{"encoder_stem": "deep", "fusion_encoder_head_dim": 64, "fusion_encoder_positions": "learned", "fusion_encoder_cross_attention_every": 1, "residual_init": "none", "steps": 7500, "final_lr_fraction": 0.05}
Rows from block 2 of the fusion encoder, named by matrix and row number. Each number is 128 + 32 x the weight over its row's rms, rounded and kept within 0 to 255. All counts start at 0. After the name is the row's rms in percent of the matrix's.
# fc2: MLP down (fusion_encoder.blocks.2.mlp.fc2.weight, 256x1024), inputs 103-205
fc2.67 101 [151 149 102  81 154 142 111 113 133  99 112 129 125 102 106 130 147  88 149 127 112 139  80 145 157 213  92 102 144 168  82 113 174 154  67 129 120 117 104 176 127 107 133 168 123 115  92  90 117  98 108 106 110  13 122 108 106 106 138  97  87  73 114  95  74 104 142 135 139 153 126 101 163 140 141 128  89 102 122 132 147 161  97 146 112 164  91 132 118 167 124  97  85  91  12 147 110 171 165 125 163 143  78]
fc2.68 096 [130  98 164 104  86 157 136 132  95 147 110 125 108 176 136 101 134 148  94 121 119 158 154 167 164 112 150 143 120 168 123 150 155 180  82 176 150 143  98 121 147 127 156 132 167 153 144 164 146 136 140 115 142  71 188 158  99 174 116  84 108 103 114  80 113 103  87 114 157 162 100  86 161 109 217 103  86 173 127 110 157 161 113 137 109 158 108 170 115 187 155 130 112 152 115  90 141 134 192 136 180  99  48]
fc2.69 090 [171  79 155 166  79  88 178 152 119 138  71 170 139 141 137  96 131  99 107 177 151 188  92  92  87 159 123  76 153 136 165 161 151 176  77 132 101  84  73  96 148  83 142 117 162 206 130 186 154 102 108 195 163 130 142  97 109 113 111 118  96 199 125 165 141 148 111 140 107 177 133 152  95  95 152 127 122  91 112 137 138 115 167 157 136 124 134 176 188 168 170  52 142 171 128 125 154 165  98 170 124 142 136]
fc2.70 111 [146 145 116  87  81 187 102 155 110 136  99 138  91 103 137 138 120 133 144 120 109  68 171 148 157 141 150 161 128 134 157 121  96  95 158  73 102  97 173 138 151 122 145 182 192 124 160  90 125 127 146 159 162 119 129  70 133 146 169 178   8 180 131 136 116 154 119 165 116 161 132 117  86 129 117 160 109 108 106 102 183 160  50 102   0 121 148 122  29 175  87 195 107 105 116 124 112 109 182 110 124 109 106]
fc2.71 088 [ 51 106 140  57  88 138 175 183 177 116  96 181 144  94 157 128  99 109 108 167 146 146 142 107 141 119 122 179 170 142 109 120 128 182 184 151 142 134  87 175 132 140 172 126 179 184 112 124 155  98 167 118 171 185 146 168 167  91  91  99  98 121 126 155 155 145 146 124 151 158  85 147 118  74 139 179 153 184  90 145 119 107  81 171 149 117 124 136 177  58 120  94 145 127 190 159  85 174 100 118 126 191 128]
fc2.72 089 [100 176  97  85 149 104  84 203 122 163 172 160  95 182  94 154 143  96  99 147 163 107 175  93  97 117 100 138 165 172 177 173 159 170 160 138 100 138  94 152  65  93 102 131 165  83  76  91 100 170 171 139 142 166 177 120 161 100 115 133 149 139 142 145 174 103  83 123 157  75 141  91 170 122 108  80 109 169 142 151  95 153 100 143 180  90  96 133 153 189 178  57 141 180  94  84 113 167  86 111 137 134 137]
fc2.73 101 [113 138  94 134  90 110 114 132 102  71  87 106 148 164 140 135 140  89 180 147 169 144  90 150 168 197  68  87  84  88  92 166 124  73 162 191 151 145  97 112  86  99 134  71  91 160  82 124 166 126  70 132 118 133 124 104  99  92  82 139 112  43  87 135  98 119 115 101 161  84 155 170 151 135 161 116 176  90 143  87 132 146 103 141  99 114  94 135  99 126  51 145 106 100  90 135 169  94 136 154 104 117 146]
fc2.74 107 [ 72 135 112  85 171 128 152 140  76 122 109 170 108 117 124  97 150 143 147 106 118 158 143 112 111 137 150 158 186 130 142 124 116  89 142 112 142 178 129 180  96 160 117 173 154 130 119 138 161 112  83  75 176 101 161 138  97 112 118 113  78 126  74  67 139 154  91 173 129 151  89 158 148 116 154 185 138 125 137 105  84 123  98  85  94 107 122 153 142  61 154 110 146 184 133 104 138 196 113  92 157 173  63]
fc2.75 096 [107 141 142 100 136  92 131 172 177 163  86 157  93 154 115 165 179 163 129 169  99 132 190 122 139  68 117  90  89 177 137 121 125 151 147  50 142 158  94 106 106 136 149 139 137 153  88 144  95 147 187 124 102 183 138 166 130  84 131 118 114 122 132 166 210 176  82  94  89  87 166  83 105 166 145  90 116 110 160 177 178 100 124 103 173 152  90  80 174 139 126  72 140 137 141 145 136 158 113 179 101  87 175]
fc2.76 099 [ 92 153 108 175 122 139 135 144 136 110  83 116 178 155  87 182 103 148 112 109 185 127  56 160  88 193  92  83 116  75 159 177 104  90  72 197 170 146 132 153 128 109  81 100 136 120  79  93 113 102 155 122 129  76  91 132 168 104 115  84 125 133  97 153 117 145 110  78 155 130  86 140 101 136 205 117  67 136  88 113 125 159 161 122 152 155 129 131 105  63 125 136 119  90  96 110 166 133  81 112  97 101 103]
fc2.77 085 [170 137 136 148 142 151 164 113  81 147 148 121 116 130 136 148 148 140 152  99  79 159 118 107 129 125  75 162  88 113 149 182 177  95 170 136 119 100 147  79 124 157  97 150 172 163  91  97 100  90  97 151  91 133 101 125 157  83 150  83 111 104 153 113  93 125 173 130 159  92 101 159 106 159 106 143 155 100  88 102 163  87 167 169 107 157 123  80 109 130 147 106 149 174 131  75  98 179 115 111 140 187 157]
fc2.78 088 [156 163 121 177 171 185 105  82 142  95  86  85 111 106 163 134 108 111 131  93  89 153 159 102  91  47 153  94 140  92 179 111 144 131 144  82  89 138 125  76 198 130  76  80 136 183 149 149  92  85 171 104  84 106 119  98 152 160  86 154 114 164 103 105 130 136 156 105  98 170 180 143 171  89 142  98  77 121 153 149 136 147 127 135 126 103 152 174 111 164 157 158 154  96 106 111 112 185 176 129 184 110  89]
fc2.79 096 [163  69  90 131 175 178 162 118 131  91 168  86 169 188 129 135 140 146 118 116 142 123 109 131 159 135 131  92 102  76 134 130 153 116 177 107  65 166 138 111 152 173 121 115 117  68  83  99 182 136 152 128 120 120 122 155 112 121  87 159  94 200  99 110  77  93 122  85 153 119 132 105 132 132 129 149 143  99 124 108 122 139 109 104 108  92 124 114 112 156 150 175 188 113 147 114 105 148  93 165  82  96 145]
fc2.80 089 [111 165 159 110 162 112 143 117 125 180 123 168 139 146  93 137 107 104 133 195 102 152 174  94 132  87 186  93 132  89 122 119 166 158 131 128 142  87 170 125  93 116 167 151 138 144 157  93  99 166  97 165 148 183  97  94 126 170 156 180 140 147 161 137 185 113  97 180 133 169 101 178 147 114 187 118  76 122 104 102 172 172 137 185 171 156 137 151 157 155 182 175  95 121 155  94  86 107 121 112 161 191 179]
fc2.81 094 [121 193 133 157 132 107 133 112 135 157  96 179 192 162 113 120  88  99  99  93  89 129 103 101 106  40  98  85 156 177 105 133  92 129 188 133  83 143  84 169  96 143 192 101 142 157  89 143  97 151 163 134 177 129  90 156 131 122  91 172 111 148 138 128 127 129 139 111 165  82 118 108  77 131 108 125 194 115 112  97 117 135 116 113 147 136 123 154 153  99 132 142  73 179  33 185 142 160  98 117 164  82 156]
fc2.82 099 [152 124 138  69 118 171 108 105 141  91 166 103 104  72 162 103 112 138 170 187 151  82 113 103  88  77 120 117 160 154 155 107 127 192 153 154 106 150 139 145 140 110 101 120 155 122 104 110 116 125 134 129 162 137 106 111 136 100 160 155 188   0 138  88 204  94  97 126  96 184  97 100 154 171 152  67 152 135 181 141 117 161 129 127  89 156 146 149 206 136 182 163  72 153 120 123 103 160 150 135 106 140 129]
fc2.83 104 [162 143 114 152  98 118 138  59  82  98 120 134  91 123 121 124 110  80 172  97 104  83 156 154  86 164 104 161  99 131  90  85 119  90  89 196 113 166 135 156 116 135 100 118  95 131  84  99 158  86  73 154 142 121 103 101  96  90  81 138  62  78 116 105 116 140 137 146 109 164 113 136 107 194 142  84 145 153  95 137 160 115  61 101 113 134 106  98 124 159  89 186  89  88  72  74 139  87  99 135 121 154  58]
fc2.84 086 [120 160  99 115 157 123 151 180  87 127 160 151  96 113 110  95 159 145 132 185 158  98 135 163 126 147 182 143 102 170 131 102 155 178  84 104 130  87 139 124 152 114 164 129 118 170 160  76 121 178  89  99  86 112  86 158  87 164 163 167  82 186 130 160 161 181 132 104 116 135 107 141 168 168  72 181 131 106 156 172 166  79 161 144 171 112  99  76 143 130 124 137 200 155 172 111 134 140  95 121 103 115 177]
fc2.85 099 [192 132 135 149  77 156 159  83 112 118 124 160 141 109 155 114 170  93 151  75 158 108 124 129 147 150 152 147 100 132 158 162 107 107 117 138  78  50  93 161  93 106 142 106  81 125 104 174 104 144  79 155  83 192 136  95 105  94  95 144 135 163 141  88  63 138 142 103 104 150 199 144 128 106 169 111 140  93 117 146 111 152  50  88  89  95 146 165 101 120  83 102 101 136  96  94 110 152  98 112  76 116 132]
fc2.86 089 [122 170 162  93  73 126  83 102  87 164 157 159 166 103 106  93 151  85  93 116 127 143  72 159 166 144  80  99 105 164  90 166 146 164  88 202  93  97 152 135  72 104 159 129  84 105  81 152 150 133  78  87 176 122 120 115  91 118  87  77 120 108  78  78 166 114 169  91 131 156 115 164 112 162  92  74 162 136 130 158 101  91 177 153 129 145 149  87 162 139  68 142 117 123  41 173 137 143 157 128  92 125 118]
fc2.87 105 [101 103 152 133  85 151 100 109  77  93 169  73  75 108 115 154  82 103 186 108  91 190 115 145 130  42  78 167 155 180 122 155 169 115 138 132 182 168 113 105 130 132  82 151 171 176 161 118 167 167  89  94 163  78 103  93  91 106  97 111  84 135  98 111  86 144 108  85 137 102 162 153 114 176 120 104  97 110 112  92 163 156 126 117 141 152 151 164 133  83 109 188 110 110 129 154  99 113  91 113 110 103  83]
fc2.88 123 [ 92 110 163 149 106 115 147 143 141 160 108 155 136  77 116  99  90 121  99 107 102 113 150 113 108 102 132 124 113 122 131 149 106 115  57  99 115 157 113 172 163 147 147 136 200  90 129 126 105 121 102 109 166 113 130 144 100 140 134 115  85 150 158  67  96 121 131 150 147 181 117 171 140  98 155 129 145 122 123 111 139 155 117 166  87 113 130  86  74 148  84  97 164 140 113 152 145 180 145 143 135 116  22]
fc2.89 113 [133 155 161 142 160 148 117 102  76  82 128  48 166 138 133 136  87  82 140 130 106 147  77 116  77 107 110  96  97 141  67 139 173  87  74 128 184 136  87 174 121 157 184 130 150 135  99 141 136 116  57  83 108  88 158 116 144 156 147 107  82 166  78  44  49  93 149 107 149  87 148  97  84 105 133 113  72 133 138  97 125 149  94  98 110 134  81 160  91 190  95 128 127 123  60 117  97 158 140 118 142 100  77]
fc2.90 104 [146 109 124 161  91 174  97 160 129 115 103 157 163 134  89 152 154 133  81 145 146 126 133 109 135  66 207  96 157 110 213 164  96 174 176  79 135 153 106  85 160 146 121 128 174 125 139 146 146 200 153 164 128 167 101 183 134 123 115 127 109 129 177 151 144 135 125 120  91 133 142 115 111 125 143 174 134 111  99 165 145 135 128 192 106 148 147  86 125  71 205 157 119 122 197 123 161 142 103 165 173 142 156]
fc2.91 094 [ 88 174 108 131 149 144 171 199 151 111 153 108 162 107 106  86 138 117 155 155  89 105 145  89 101  53 172  92 187  90 166  87 104 140 129  34 127 102 178 168 112 135 148 107  97  75 131 119 145  97 178 171 177 168  86 122 156  99  98 140 145 191 180 156 157 143  81 183 156 119  94 112 156  78 134  95 127 185 158 170 134 165 168 177 151 142 106 106 118  75 194 181 140  93 144  88 107 128 158 147 134  92 145]
fc2.92 126 [147 113 143 169 134 147 172  58 117 142 168  75 132 122 139 112 104 110 111  91 110 140  87 108 157  94 126 141  96 122  74 166 179 111  95  95 162  91 129 119 137  95 156  97  98 190 115 134 142 156 114 127 148 138 172 111 128 112 127 103 106 142  91 145  82 149 146  93 127 165 103  84  62 193 148 132 174 108 112  97 126  95  99  73 105 137 127 101  63 215 109 109 160 146  92 127 145 156  71 146  96 141  99]
fc2.93 109 [136 150 128 156 153 177 110 166 141 112 143 106 108 142 112 124  80 113 145 144 161  86 129 125 138 132 144  90  89 166  67 164 103 118 105 162 102  96 142  87 144 156 151 163 143  36 159 105 109 118 104 100 155  73 121 130 117 157 167 154 110  84 126 120  91 146 128 131  80 154 143 105 147 123 105  95 173 117 142 111 148 130 116 159  62 150 136 117 123 151  82 113 158 122  24 153 121 139 185 109  82 149 102]
fc2.94 166 [ 83 175  95 111  92 123 111 170 113 140 149 135 111  94 107  89 141 142  83 148 116  59 160 100 108  45 170  92 150 150 172 123 112 208 115  88 169 116  96 168  77 168 103 149 152  98 147 106  58 163 146 117 143 131 100 134 141 159 171 133 158  45 128 140 184 147 164 141 136 181 126 149 117 111 114 135 148 113 111 164 144 158 172 125  96 121  98  89 182 143 183  74  65 137 102 167 118 120 148 167 148 133 132]
fc2.95 091 [173 137 152 117 116 103 146  41 106 140 165 159 109 196 162  84 136 166 107 119 112  85  86 107  84 173  74 155  87  76 146 102  88  66  69 233  86 103 134 136  92  95 136 161  60 136 127  70  82 149 134  98 145  75  90 175 169 142 112  76  98 125 139  74  33 148  85 132 127  88  88 146  94  82  99  83  98 134 125 122 101 160  91  87 178 139 118 171 136 149 118  95 160  84  91 145 130 107 126  91 111 130  80]
fc2.96 101 [165 105 155 124 122 114 139 148 126 165 143 105 107 133 105 127 157  89  82  93 107  85 174 150 114  87 155  95  84 148 159 161  78 109 169 172 120 106  89 157 116 178 115 150 149 164 157 138  48 155 164 114 135 152  91 141 151  91 158 162 177  91 135 122 149 126  98  82 128 103 167 142  80 144  32 129 143  72  99 144 118 145 127 165 165 162 114  98 161 181 134  71 146  76  95  91 129 107 162 180  95 114 171]
fc2.97 088 [151 105 154 117 175 144 111 191 102 124  95 149 119 150 145 152 118 110 163 145 125 101 136 147 119 135  85  95 108 163 175 157 150 184 192  67 127 117 120 101  69 147 115 116  78 112 162  99 125 127 195 105  79 188 158 164 153  97  81 167 119  93 145 152 168  82  76 163 155 156  97 118 155  90 160 176 101 128 126 108 111 141 111 105 152 163 171 150 135  52 203 179 118  85 170 115 107 163 116 102  87 126 154]
fc2.98 113 [128 169 139  35 139 113  96 181 132 111 149 176 149 133 108  91 160  87  94 169  87 152 142 132  90 162  91 152 145  75 100  75 112 171 170 185 156 134 128 159  69 171 112  88 113 134 127 112 151 112 152  88 129 108 159 118 133 143 100 128 175  32  99 136 129 149 130 167 125 104  94 156 141  96 145  94 153 132 134 151 112 115 150 170 116 170 176 160 126 137  91 161  34 126 134 117  86  81 143 165 151 163  95]